config.yaml
model: "multi-label audio tagger"
input: "log_mel"
num_labels: 26
init: "xavier_uniform"
one_sided: true
adamw_lr_other_params: 0.0023
steps: 22600
batch_size: 128
final_lr_fraction: 0
Rows from block 2 of a small multi-label audio tagger, named by matrix and row number. Rows with one number belong to one neuron. Each number is 500 + 25 x the weight over its row's rms, rounded and kept within 0 to 999. All counts start at 0. Numbers have three digits each.
After each neuron's rows are labels from the 100 clips, of 14976, where the neuron reaches its highest value: "strongest on" is what is common among them; "lies over" is the class under the peak. Only what is clearly more common there than usual is listed. The data: tunes sung on syllables by a formant synthesiser.
# fc1: MLP up (model.blocks.2.mlp.fc1.weight, 640x160), inputs 0-159
# fc2: MLP down (model.blocks.2.mlp.fc2.weight, 160x640, transposed), outputs 0-159

fc1.192:486497526502498517511492506503515525482509500502500517477516463441491531510516492521437540482499459501456529504538511473506457576512495475496476506469504488384503503463509499524459488493518493525481469515514515496479508473503492503475483488489506491497497507467506463468505508497500514411494517509483509528494518514513491517495474527477489469497526481495483508481498516519471470507510502466507502473493504496510501517483510480521527479493518493486518504511382505480527486500513483
fc2.192:471517525514507497475524497512476462512492489495530502484501446403495482531524526506503491487515524500484480499496478483498514465489488511485480534540519512607478495507503503500529515507528481475493512478478525500469486503498478495496513483444462461507498489496453468518489486499498497510500509501471505499470504501534528494548494533498503513537485488555518517521510523508506469508508495506501517503482513506487503493507495491475483486442520492506504484504627515526483536508517484
strongest on: vibrato
lies over: /ɑ/

fc1.485:479502475455502480503534490527526520499536476515506517510524520510491522453453489510517511535500448468479518518474473515476530504499470498470512486483499518467481472471454502510513427476517518523497497472439474522463529455523495468545506528497540505461527517508532505488474473506489501479517517483459544474501513511478500459511534480519510480484514506518501516507526531466477458527465524494519507480472499495476482551507497505478503428539482479473497484494465505545475466495501501
fc2.485:569525511524505528477472503517520471503494468497498495525517493478497463537529505460537501454529470505480504510506552507526484512495505543484517474530522474499491538478540493506518515494503479493499463480497509496440530537513464549494506466496495439539515494502502509481515488552460498454457494491482518511497530530558527554485527511491504510510512504503507483518487501498502515476450522496525514549499469497532488537509516442509497455465470502475495499515500513527489519536534502
strongest on: the note E; vowel: /ɑ/
lies over: /ɑ/

fc1.307:471529484495520530475473476517502479472495514500530492511545479507529488466489485522471518482456523515524505481482486517520503496526504523496434497528505489499519547551495453515487507490515572493448522505497494494535518493516485528505501501509528506496546491510484487522509511518500470536476444492497501465496486466487488488500471502490492512474512522485446479486449451454498489499480455530562496495557505537492481502466488483488495474523481521476523507486499435529537503548472493
fc2.307:522447510481520445485470511470488519495453478509530531538511500484449489525497495519493519501493554473519546513489515517493519506489517505478493486489471525506502526518480479481495507470499555511471534531556542546531538502493502524525493517532483500494516509527481459506476523484534522500510473510517488504496507509486438497510502499475495489521514488535506534469556528492510491548481513562490542532512528507502434443516523481517481469497505536490473484455492499526493519501506492
strongest on: the note C; deep voice; vowel: /e/; first note: C
lies over: /e/

fc1.271:517501467467513520508478443485504489494511539517520492539488481462504469483512510475535499485510444533505529492492493510480532493483471499500504496491433510503500466546456482505500497516479459479511491500512480486525490523500422454463529498489556471432479480483535494501500534481492475535534502466517497465501463523526476472472491526517510520478534500541525447517542542484540510529543497502493512505480499488490523468492478500482531501538484496522521517522474507497488516493470513
fc2.271:483485469568518506492530494547531509497506516501527493552483519472516465518472513525460449514470510531491512500532497427541505490501546550505490498517500541500513479463512469513538479484488504489504512537452485519504485529544515524483501495481491556471509493536524519518483519474502464469490542529498521520499502521494503534527515507512511510558485519488494521534499496499496485516544512495541495466489544535483478563496534491484486477527522546486490506498518523496516525521479514
strongest on: the note E; first note: E
lies over: /e/

fc1.219:517520544524506515458510501513486494502444463471501477476496486533469485510478462520507492514512500525490462545465490524504491507526466501495476507506492522502483551524523510485511477494543473497496483510495520507524488475455484487477493501474498562512460481498480495492509487480503536485480516501495483489498536488461474509509453465431449476506489487453504504452491515449512498496481540483547441500478483500511503519523479503514518472467532495479488464512525499525552552471457460
fc2.219:530512491489504523480486464529495481527516542494478489531469478498526551503519492449523493471535534505488501505495525447524476519503532465500489478527509459484453511504450485484488496553537493521482461496468511510509544520541495531495489509468499486514494490472494512497500547437511456465536495482488498484498514513547536490489516537531528475511493510500520477484506499506522493459503482505476506523562457492484513491466551557491496511502474472515466492469471474540498498535528507
strongest on: deep voice; vowel: /i/; first note: D
lies over: /i/

fc1.478:517473490499511469494498465515508468529482490478483503519506527474495483485530491517517501445520540514493474479469494521512500487499506493479462532507525508502466501558506490542507525489507481517511494518527503541525536496500458567446510521505533509484551519510503536513497517531527473485483497522457520461457515465473530492547541564477530500488512511521484434500455483512495507471521502515507503473544498447476487453471512527502494520475537484482521517504487468509470509486495536
fc2.478:507470576522519494524461515510487555535519482490483508534506499514491485533503472484441499495514583539529527519527501490508513491507507505512511513518528476517546526478512511478482523514523477470522525527467539470477496490532541475520502492495454483513499532486523455482530516522484522483483499510538488517508511550517453517498548488473504540523499489488529489526501545474511517558491516503535525499509506504462512508480503468487509463516537511482466442497522514516481504503497500
strongest on: the note C; first note: C; vowel: /ɑ/
lies over: silence

fc1.428:523516477469507461506548504539481457493500509502503517479487492537492455498444476497490531497470498521495504487488489522447517499492509465433518485557484513490486504528522479493490549548499501515495527494492494457502499488537492512515495466516520497483443493465498516570461509488529480514527549459511456528507509495463498448512492463496509505489514527520503473481512518507498497508484443486470525528453484469505460500490492512511517473477486515481473515471487540530519489535517535
fc2.428:446482494494485455495487512433539511524499500493486503583516487484496506539484500508477497510529502510501521500493505520451432553479505491527478496453502457528483487501525502500495498423461502502476551493515545491478529480466474492474534503471538491537498499496479508486475518503511500472523497549499518509486493495535455481473562489503503482489496505504512516506556491537489495488504550520531488529514452495498496506472500533488493537496518512511503468507514495498516537517495484
strongest on: the note A#; deep voice; vowel: /u/
lies over: /u/

fc1.46:478480441488488491476510477465553476502512470474492556493485494475513520495507483472513501536501481500492496508500477455472523465475500481519497504466520501501534485514469487494485478507514504482492489476479531497503501483491516505452426427487529475455478499493498493479501514479537455526494504529506483491464502482529493493496518519486469505468492498497523489507497476526480570559521492501510506458473440500518519474491470524552448508500482476444486539504512480494489509527475456
fc2.46:518476450491467516510475516522509480470514500522483507471505505524479501534503469499495528505575503539512484472525542539507505525475508487542521474502535515518495503509480495535470496511524506510520524496453478467503496557539498525503541540508516538508524540532521516492537481545497493483470532497500526510464500508515494462512508492501485507496444502476510460479505533545527488477490545512513439490503544470493508486530462499477528511498556526522539497523450503518512466526496517
strongest on: vibrato; the note E; the note B; child-like voice
lies over: /u/

fc1.454:531516505504470511492511490468519494500442529523507516494473522481528556472576498425478494506536474489518538530516442478468491499484524511547507518516489504488481479515468506511459468493493482492463492506493507503497491530460536499509484461480492532488511479513554505462514460507509442486493506506483520470550501496489493483499536503484460511487468477482509488492539505495477480484547478517483496509459530461513507499482502479490483534488500550483456499491547506527512514505515453
fc2.454:537525524494506531504497470477488538542532484506514490504506485483496487503538491522501519549508456521543492527485494519466474505546520518513451513530423514487524484540494520543504522527509506506496463536503505519489516519546488512499508501491503474530530514499513461483507431505491484473512479487485490515484502530529453475514523461486483532462486481519487537506497508445507567469515532467517510527497514496463517484494491496488451486491520482494509536512467510443515518539494465
strongest on: low voice; vowel: /i/; consonant: none
lies over: /i/

fc1.570:481511471521499543580489495508501491494521445502517461450514497552525470457477488485532507544528500521545509492503520490530524509498478504505499507492504464482543482528476486480523494460501556464510481480522471499463518459526512509542499500469469479512548483504492501502499491533491492471493499473453466503531486483568486485519504448484526558475498482464523536517474479499504480530504505521526496479489523524490523487483453487483499486494518508517544497525468476516486485505515491
fc2.570:484552504509510493502511526478528495512508491487526533577495542511511522523503482520527505543516496521503493497526490494464512499503474474521529471497527482473498522463555485515477512524492501526475494499541531513523528470516541512485497501491482500537489519494463487484479566471535517494516526482548506524521494514497481500521525544520526502537488529544517467454472515487492475473483514507455523499463448536472535484501478493495455484473517504495513513468495419489528494509540480
strongest on: the note C; vowel: /o/; first note: C
lies over: /o/

fc1.461:519460482519502502564510542518493499488503465532490472496503481493513495473488502501549486494513516511530548526506497509542510518477500503472525531495465533473558483536501506509488458529510479476506486482506527489488489442485536497545518517476546502483499551508464509490474498457499501466536468519518486495549480516485481518469526467521532500590506484473459525486462496474526492477522512483528502513526470525493489477484504507462471479507501482491506480497465500480478484449457510
fc2.461:546512489471497526494485475481478528547538445494506489504532524529501440500485475462479519486538521513503503527521528509486533492470511481473493497517494476504525503520497487493491517519463521565492506515483498510557515508492532494539497492507557486524525510525493497504509506468480503440492498481553557491525530456501532504502536536500503548470504497483487508509499497531503492520522502547531467498522470524461505528513510503534470540462502458504519473521458498470468476464525492
strongest on: vibrato; deep voice
lies over: /u/

fc1.258:507499445462518470560520495478501521523543486512500510486491458472511532507483516443500489511496512473506487466496517515504487516514510550494500514507510479486523535497484498503526506497545479507516465469498509488490498521477503476520496475526516505498475460455493496494464562534475520497503491507504503524527447482490487467522481519528454486482525512539497479429492479428444504501509514512466475491540530458446536496500493490488505492537497514465502460494486547510491527537510525
fc2.258:550479459562524506503549482498509497507506488494527509545539523545533473488510464473539495498515502525525498518502482516515508498527508514498503516489493520465464488514520560446489568491486482513484480494474500536498489514508537499513505518483491496523508495530488501520413475530445536470495500498501519502526507525520476503507509494484404510522486493506522503470493476487527516454510522501501496497516482489488482548465523512483518504488476509530497500477477466537505513474539467
strongest on: low voice; vowel: /æ/
lies over: silence

fc1.189:497472515501491497533487483557451492527511514509571465572508520469451479506466463530516514497493517462496508501511507529510519505502461521520494494519507506502506468554482507574511519523483504486519504419500485508474501484494504503530503491491499554534497441481447475529470478458475492472508494481490503508495515515491470481478507480490516529533516525472513499471507481532495491488504498503531541479493484460464473503500559522464490518517507494506470481517512498514458483496509495
fc2.189:516496504495520497521470496567491507481480481516443519487546476499548509479478523492504505459529513438484516486510504504490492487456488491450488488491529489508499484511501490542489501489534504523477480410505481507516522479445470486527488485524489484457497513555455475509545516496501498527532509481524510512480481467462502465510482531517500483480524492513488475467528525493467519475491533507547460470475487516533491512533494469482483513487461512514500500534490505537469447518525509
strongest on: deep voice
lies over: /ɑ/

fc1.278:480453473474502518456494481524498500480513496520508513503497463510517503463497469487491501485503456522471506528512495516464481485512490521521498550478469498495479472505463524494512448515475480478509492464512503451496457466522467516492475498525504489465524519567498452506496487498538500515469477513498456487476531489441501496522482492473487501531443448462481511515506535488510509468478444514481558458499497506530535503484485455531524553484501512500474479464497476480481531498500477
fc2.278:528487463508497541500514473499503489494466509492487515534476466526515486505474500547538460473456483524507500496500544498502508511492507527496465539501474474497514507521501491468480475493516480509510479493476516498534523508505465538540499516534514485516467505478496452491493443483493519510525524473539503493493526488468514543507499567498530493527519449479517496503553498490518530511518529520515471504523462510487531493449507491538508536516482501518437530511485485414517541463527491
strongest on: vibrato; child-like voice; vowel: /o/
lies over: /o/

fc1.117:503496521555499469466494510480532504484547482478530477507484611475527509489527521531514485477488484506498488420497473474487491504523521496486501544480510498505472535517483501511514516502518533497493482466497500510507477505493460496483499474445512492503455535520543492481510499490453503514494526492477488514519500447517498439492505494506498535510498482523518526482496494504530495477529489461514501474501495471491494538447527521485472478509521514506499506473514478446517522494578498
fc2.117:525501481504479538547511484499497519494479521523476503466490474515481469487473511528479498487503494480493531468464486469473516534477556502523467509483493501507482468505489497488480481466539510531483523529503442527528480478512516511473494479460513474506493490478504495545503479526493480492487508490476521462550499486510486510457510480485470421465478495508486434505540472541506522493485470525520512476475467502508499507523486468464498460460564502498472476534509516496498455441475479
strongest on: reverberation; thin (high-pass)
lies over: /e/

fc1.26:515476499508483494514479472458539496494529539470500488526505460512520494532469534502490489501483463476514476479495479469492507490503452524462480518470455519479528475515489492441464474549484507546515525509498508509491522503460486498485501484530435534541458433484506535458492476535502505493466497446523487490471535504513461532510462483533500484468515533534504473470477475496485498474514527455486481511492473518513532485485481477472474500476481513477494482489483542526477510473508499
fc2.26:514523493532513496447542476484504520477525483525491494496518524501526482469496529479506504505521493563478509492510558485502506498546523523522492500547530453510534551499529464480509511615548436508493519513514493532539507519498540501529474480519540461532507520507476527465484536507516486495492500505534503548496498491504503500462512494522480467512500500495486480497492512512499545499496499482470559500529497500493514487504489514484509496523541514493507516526493518528508514482533537
strongest on: deep voice; the note G; vowel: /i/; thin (high-pass)
lies over: /i/

fc1.414:485472455501489522457480521538521526498496541505490566521535448506527490483517490504510501507535524553462463498475481489448497473542485490507511472518409499493531525479534530500496533498491506466509488461502500480496516495520473490483497525448505519503498526487518485506479484503493494515496485486550495436495507489493450512537473506535505523435525516472495493500503492529484489518501481514509499549529490527486483517454492473496506531516474480484522489526494521521512464516454510
fc2.414:541507529508520469513478523481484520493522523485534498480474537506479481474512529513494513509500508474512513480482493481485509492492525498502445493500531560506509542553477485523528515546508521496516498484469530480498515527462527505479514475520462482455518529510483552525534452504508512490483521473511487465465480507509526483516498508509497490498530531543493534485563504493509486478499521492489512504548492554479479447525505495503508425531531558501478489540516465510537549509521508
strongest on: the note C; vowel: /i/; deep voice; first note: C
lies over: /i/

fc1.320:504495487511526465478468543537507498473481546485494512419498506525478478454537544488482490498524433466457474475468492513472481511478476512475477472509483499530482518469523520521452514494448509533495516521507501501507502445501445492468494487531529480552480509496513525503499524490494467481511485507460473480478546513520480503504506475510487466485485512509515480474525494506504473511515510547562492507546516476505490477529511508481513538510464475489510489525508530537531496530498524
fc2.320:499468506510493515461492498499502510518513479490512502506481507499512509448482519489566523509512539486509514516499509489533537545480478513507490405538516517521526477469465484496507467506510539543494501526478489475506519555603497494506512519493485530477535512491511510486535536503521471522467529522500481525536530519505499495482508517514491449493514514513499529488474531534510452477494522499500539481540494498508519501511506451517521481519468449514491484535482515496529514471512480
strongest on: the note C; vowel: /i/; first note: C; vowel: /u/
lies over: /i/; /u/

fc1.603:512508457488509499475529514508489518509476500483450498547511463571522523524529510525516508538512510469509469498496473487502484437513507523493483507508480467583517514528534494474521492490547503476497485484522488503551496466491500524488543480493460520510516526472493514529498504510508468570532469498478504479510463492502498547473504489522470522503508520497527526498519532462505535502460497545493475503470529521517441501488494489463523505542526508500537513500484497512503467535494534
fc2.603:484526478467498477512478488473491493479490536494556528496460516449484476526492529510485509471498512513477505554504508479494507516500471516505540490515523539526425491509534499489559541442486461496527501484533491510449489571514468470510482534476461500541514474556536527503487483531529494486480522476486499496500493511485505519530479471516495506487499497544499498490497516507519532512515503499497568549503544512523507502526483487465452497464508501520486497518522521516480491493510511
strongest on: vibrato; first note: G
lies over: /æ/

fc1.424:513474442504519512505463506487520525503477540504504500507473559467510519544500513525492526511520502499462495475508496509504461470508491463441520451550476516480529499519506497497506512489543466539486496454479452490478468535511452531462525496426510535506469490497540493486534486515480499540507486476502519520514490464498496460529549523501490537501483509486521536518515535493521503525500497502497504455481519475513476505514546512476496525510524544531518473515509492493510469452520494
fc2.424:533507486526504513540511477465449485501478556509509500425491527505482487474528468501513509483495509475519505497510520475514528508468522511548493435478516514491507496515499503519544493455492523498502478510504497524536457507432514513530485487515520495533547491498477515529516513498534491478491492493474497486565513557508507470548476495509535398495506516514491522516472483523484512514502469469468535492504510501520536520507501517502449505533480507488504515486504519488519486481493519
strongest on: reverberation; the note B
lies over: silence

fc1.39:504522456512503506505459551501476492514474502482500470463487457501511546449496499511518464517465461528519454500483486520511484511465464499493460470508488468496496466472481491470570463545504473491507534478541518479490460498452499482516458528483474488498484495506453499476528478459474497510487465494505490508499518506501523551455494472472529501505482474511462533502470520548519489494485538485507515484487478478518533522467516532505499482463516502505504517486492457505474449467507479
fc2.39:533465494477485500510541483483523537542492559455514514538510498514496501482504474486473485512502512502446507457516484540485510474515484494527528538536511502458505478545490495487471508515539498517538512554466526498524529542482495451479528493527502527527468576519528486489453514488531501466446501505536484490530500486482507497486517510512479464491498539539524469479517485525493510484491525489466527502518460507505491484530465448520471487520491490483491515494517505487497537522488462
strongest on: the note C
lies over: /u/

fc1.182:514477488491468509499506495524498507509502484530499478506506502469473466467482468462478507512495498465508482501495502499508541476512445475470550455494477489461513451512486516505457480502488501477511478493447512530537539495500503526515497520511533511467499541507515531499500525493483536531507516520546558521496554500485480525501501463454476489480476493475461480532526475523516485471508518471494518534454534487495445478486518484468476481541513470445514480487455532553507519509478477
fc2.182:509459480534487494483531486501519456560511497487546524581476503467511521519488508499522482513491498484508489532513523520479510504503451493497518537489520504519491473491490482468493510529488523530484480530507474502516478501522478501497569510477535456487499526487534469510477514494544475523517540500514546529525543474469510532486514505526488520482456504502575517473543509508477518494496522490458534531486508532501488491479476494511539470531479470439525497487520519535529494492512499
strongest on: the note E; deep voice; first note: E; vowel: /u/
lies over: /u/

fc1.369:497496518506521492504485501484502524466526486543504478459461471520513501466443520455532473500472549472516527508535476511504494493513489500491512478498497480488544526474478521478471490501475510488490489484434451476458448505524505444537483470532485479514454493471547445466493511488483495484482512508522488516498478483535471556493477518523452514487526498474499518504522552470481453518515525495485504492506477557505508511545508481457482481520512503525503494486500497498489509515482454
fc2.369:530518479469455515492471500497524448500496513520496525568585487496505496500507448515464517474524521481471479487509511487532491502511493475485462501494495530486506493538526474487498495477533494492555494502516502509490520469480455562552484484507462480438505499543488531524508486553514504501474475497456480463518500468476477493507509489486532501494494504503511451517505399512507511502500519490508491492464501500477476487510470529497512521489534517502475496500488467503497491524500520
strongest on: the note C; first note: C
lies over: /u/

fc1.308:497533478518472512473512502444495489507522467498506489511505539472496529440489508511501515484472471447497540513517497485533505525498466484489528491473488482539512460474464463476510484536519477517500472547537494477522497530485508493477516467489462463517467493526483534506476476474496531473491504496509543511499518458469476497472479487489482534478523486483481502499534470501491529484494505501490501470481444467462517495485495502505470476500462534591529519514491453543540487535490482
fc2.308:512535488508517505508461523552465504496490508533536499551509527481505486471523577497485488509496491541490513485518511516487480469467451472531515475577497458545525507508530524464542535522530533487519503480479523520526514488531518528467503497471533536566518502480486505492472525511538456479500515492471539486499502505477510492485515529470487489556476504484521527502533478504517534488476543463539513481492480508507489488506490504505474479521525484497505505491539480527513524517525494
strongest on: the note E; deep voice; vowel: /o/; first note: E
lies over: /o/

fc1.317:483550466485474501487535484521483505492534507485501535500435493493512554505498486484509495452465476490522517448480489501470456515513546511508521487504491499525509482530499501519518529527509500488475509478472493484505509489526494519533485519516516477497487505503496521430517479459486498506497519436491489472489538492473480528480479484472463495509492495488469533531513492539555459486495494438478519502504492491518540461450494503532534542541518512537446453471513532509485508484509515
fc2.317:506478501492527490512508522496489462518448478493496478485512480511492455496474499517498504481503453490503514515487521521527506495462521508450467501483505510474531479452472506479471534483486509477486522524524499513505489521489519436425511485485488506496512514521520498512511536502554509496470511508502553511458454523504475487477482486520508488522476465490564555497499487466533502492491487507496535461472488501439479516519501505503491481482487459447576553531505497466489470486493512
strongest on: the note E; first note: E; high voice; vowel: /o/
lies over: /o/

fc1.316:530512516489499502488484498495461512488496471537496483524487510462479485472480493530517479510545540490482519537495488487538524505492497493486551483539470475463513482502496533500521512585538505467509493508500472511525508508508511473530490478479536472538504509530482541482486465489484525499495502531493489477518463545535479457485485525502503528506496527494497514535461509471531534487496469528441484497494528512470519484552508513504448526444494520511517521506457509425495498525478530
fc2.316:513513517495474496491486488545491508479497479547521460475531546509489509503486482489514504528511521558462535515509455489537461514518504500522512448453501499537509479520520486517478512526465471502468490516470529466486522522443496503488511475513531513485459505496522477497458506518534511475494469464513510501518529462462498532488518476485509528487484494469489503501539476467521529516509581490516519513495524532513523466519507491506485499502488541524487491517476441506443475440505520
strongest on: reverberation; deep voice; vowel: /o/
lies over: /o/

fc1.44:498471494517500503530525482507508505499474510486473575530510495468518509488551492429520504472467487500508479542530497481507468484510498515462487535470476503493509471484469461497497502518503469528525515488502486487496536521494498547504502507513540493510517478518552520517471465504536509526523530510463518501460445507493455491485480497524497478493493476476479496503487527471484517484509479520490488543503387463540508504512499456524455519506474505454489491484494510510519502508477534
fc2.44:508489469511510467521474534491534478518462505528500490558521509489491551497532486536529526509538492532499499527468501499491517518451542456501475491520512500463498502528537483534461432515497464554463492535448481497480470523545525497546455549533496585518512513525484518488498517489502514490520483516501518500515512469525514527448515457512511488487505476504515501495495490525508512496528519540526488455489490509544472510478507506492488507472491514503530498497498483483518528500500499
strongest on: low voice; vowel: /i/
lies over: /i/

fc1.196:465499465535486460475522423516505490488533507455510476522480549529499528485517472556486531480480505505539543462486463496483473500509541454466475521474511523510504483492494486479508498508506485507471515482513471514469551501536487472509512504478502497472506513512459498494558479501527518488517509503484492456508504483483473483516458459510496549505511487535516520481480494498481497506469481480405513492505540488497503516477498498568515495460527473517499477500524503483500520499472480
fc2.196:512516531494505525541501521461486513453527446555480525408526486475521476469520475501519494526498507445526493495484477450527522516481523500507555493481502529507519502515464516526491506456492531483504516482516499496505502493471497521495536523518489454499511480486496515505517505485499510511507536496486507524534499536473493522498506520518489471472460504476497476466472462532533525523522453513489518529511495534512509495475542514521505509535463536512508487511490531496498494536412485
strongest on: child-like voice
lies over: /æ/

fc1.470:508447458509500517495503513494499450474441527526510522521476544566506487507518492537439511445498499477456542530493518494511520477487482475467505493501522472516507533527533441501498517517498516475493473474527509503502498524519521503532447481527464490474514479491515494493497462499509491494532468511500501522510541493491500553499471495490506546497486495524482504574507517460462450492500506484489462479476534517482497525485507523461519492533482460516474512506517523498487537527503488
fc2.470:489521529524501508482483503477511510488526486486514499383474498507476517480519439492519512509495513461529477504511477499525480478496492511523524501485465493495515458489510509528514478428483491470491465443517494485484493483425507520511545513520501489475501468490495532513532519507527488524500512447446498491515503525479478488520489541513493497473506493513512497483465497500528524510506442479437498497525509506555510513486499485500497513541476499493507519479500478461525491494460536
strongest on: deep voice; vowel: /o/; first note: C#
lies over: /o/

fc1.304:519509533525528459436489505490511519424511499481539470447494491470492465488449493497513485485483478516511551552461484523522479514522471480514499448507529509497478471549504493491496481531503496500477520480512504494508547558500515487478490482530505564483484486528448508501517561461504502462475481487497503498494516552495496472496490509485498494530471469506514517508497495509499489480478524531494500476475469479481456468479534492487496502527517461529506523533509467520515529495511471
fc2.304:526533404535464491444497551493490503526505506488523529501522491472536571515502509512537462486486533469541503518513512503507509507527496540519481512502491498459495480533534485495485463524499480443470493533493508520518459495522513496513538510496504487493483508472524513505491582515435499475479487516514500510485478516489533497480499504493506457499540492528521509515465469489501467480479487478499499475533484503492484554497509508490496497510519509487490552506484492517471544501532483
strongest on: child-like voice
lies over: silence

fc1.609:503486516497491501495479443509521505544524486490490494478494529507529542529499533464452509485488551512506479470556454468505473491514546492522479519507433532465500467504467492507541495508535485497470559539509474508477473485525494484498527513482476506471477498516566487489484457518475465483510473491468500514514499496481481506488431523503499510544484488458479499501542531493532501464537456506481502481477499486509470518498525467454505529504507529496499493502534488509526483513515511
fc2.609:502527485446482521479544474551499466528526482489503509519502478519523547535542480472487490492461484510512490494518509514504477484495492528459463518533459510440487472495515545537509491478524494497506507564490469512502479471491470506534472456525489556533498543487533487506517466506470495484518522526515473516450552519489510509521474485458503487502512511504483487496541528464500499464490527434469523507475535520505496491505482535478508496548528487494509511481478503505485475511465491
strongest on: reverberation
lies over: silence

fc1.515:520495526486491488504520508548484471474488512520507497449505507495497481531511449489509476476491528534498517501535497485451490503513502493507523491547530520518497520534515439487459579580529533489508483501499513468481516509507510525512484472510464486505452490485514529512494491495520506487490544489485501554520471488492511450528502432469488507493519540525474524497495475518542500503512475464492472479426501508513488509503509496483497501499462567502495504510491534487527476496523511
fc2.515:450495523472500476479466484483472505510510483521503488492455495507486494478490489527481514512525521518506547494464542543453360558476469535500462494555528512530492504488503485521458535450457518484518536465511512497499528509488479497506538506479510497498496504506505518529506502492500507513507522543496494531485442495495483496512482518513522498469497498510510506500543464483513509509518495493524490457470466482494479504524500501482514468458507498506497502493485492532473478474518490
strongest on: the note A#; deep voice; vowel: /u/
lies over: /u/

fc1.352:580471509541463519485530520486487456482512491518509474507494505484499536494464528538512496456504503511472525544461488529496511515469534559486513495508512541495496508493524466506508526477547461494463525536504504480511501488519523487514487481541522472508504454455507475527498485471444461554515536498494484476497517467515485480477508473496494502508539517488514473473481511468509495498521509461482536487482511464488514522534489494535453473517517460490469487513467540530536504517508513
fc2.352:478476559509486488491512512494559449507503515523513541551468510493521488544456500480500480505544515482493543504534537499491529521526450496518472504540524506503506481496493517502480520517497480523508490497514486491534540495530524485466505480461457520512516492464475500563454481503490473500473443524472535544487477491474454540530501497486505505517528522464512489506538507483556466504466519506540485469467489486482462503497514492499456516469534478506509492486490484520510482509512474
strongest on: deep voice; the note F#; the note G#; first note: F#
lies over: /e/

fc1.226:517486505501528482492492511455509495491419474489494510506502498479465511488483492501513494512479537489483481497495511485484491496485496473496528499493463526504488497502436465478499489518473519497525540511559477559552484488489493464478481404499465519461495495467489446522470502494531460508502469525506496518512478493499479500502520523510493505498495500516495539491490451488480491545540508506488514488510490573464505520479483531495489517466495458477515568530500492516517477483507460
fc2.226:487528503503533463508517518526539516494452451523481511454502501537525485493472516483497503523511490484500490496522526506508502514500490453485485505517479506508481484508491541465482497522517503517487504484545474474496503523558470437484481456502487511504514492523497522487476480486460520526525515457509497471475467529518491521473534540515522505498475492492584531542511501504535481514534504492526490492473502529476528501504517475499524525498503482389534530499518470491516504455516482
strongest on: the note E; first note: E
lies over: /u/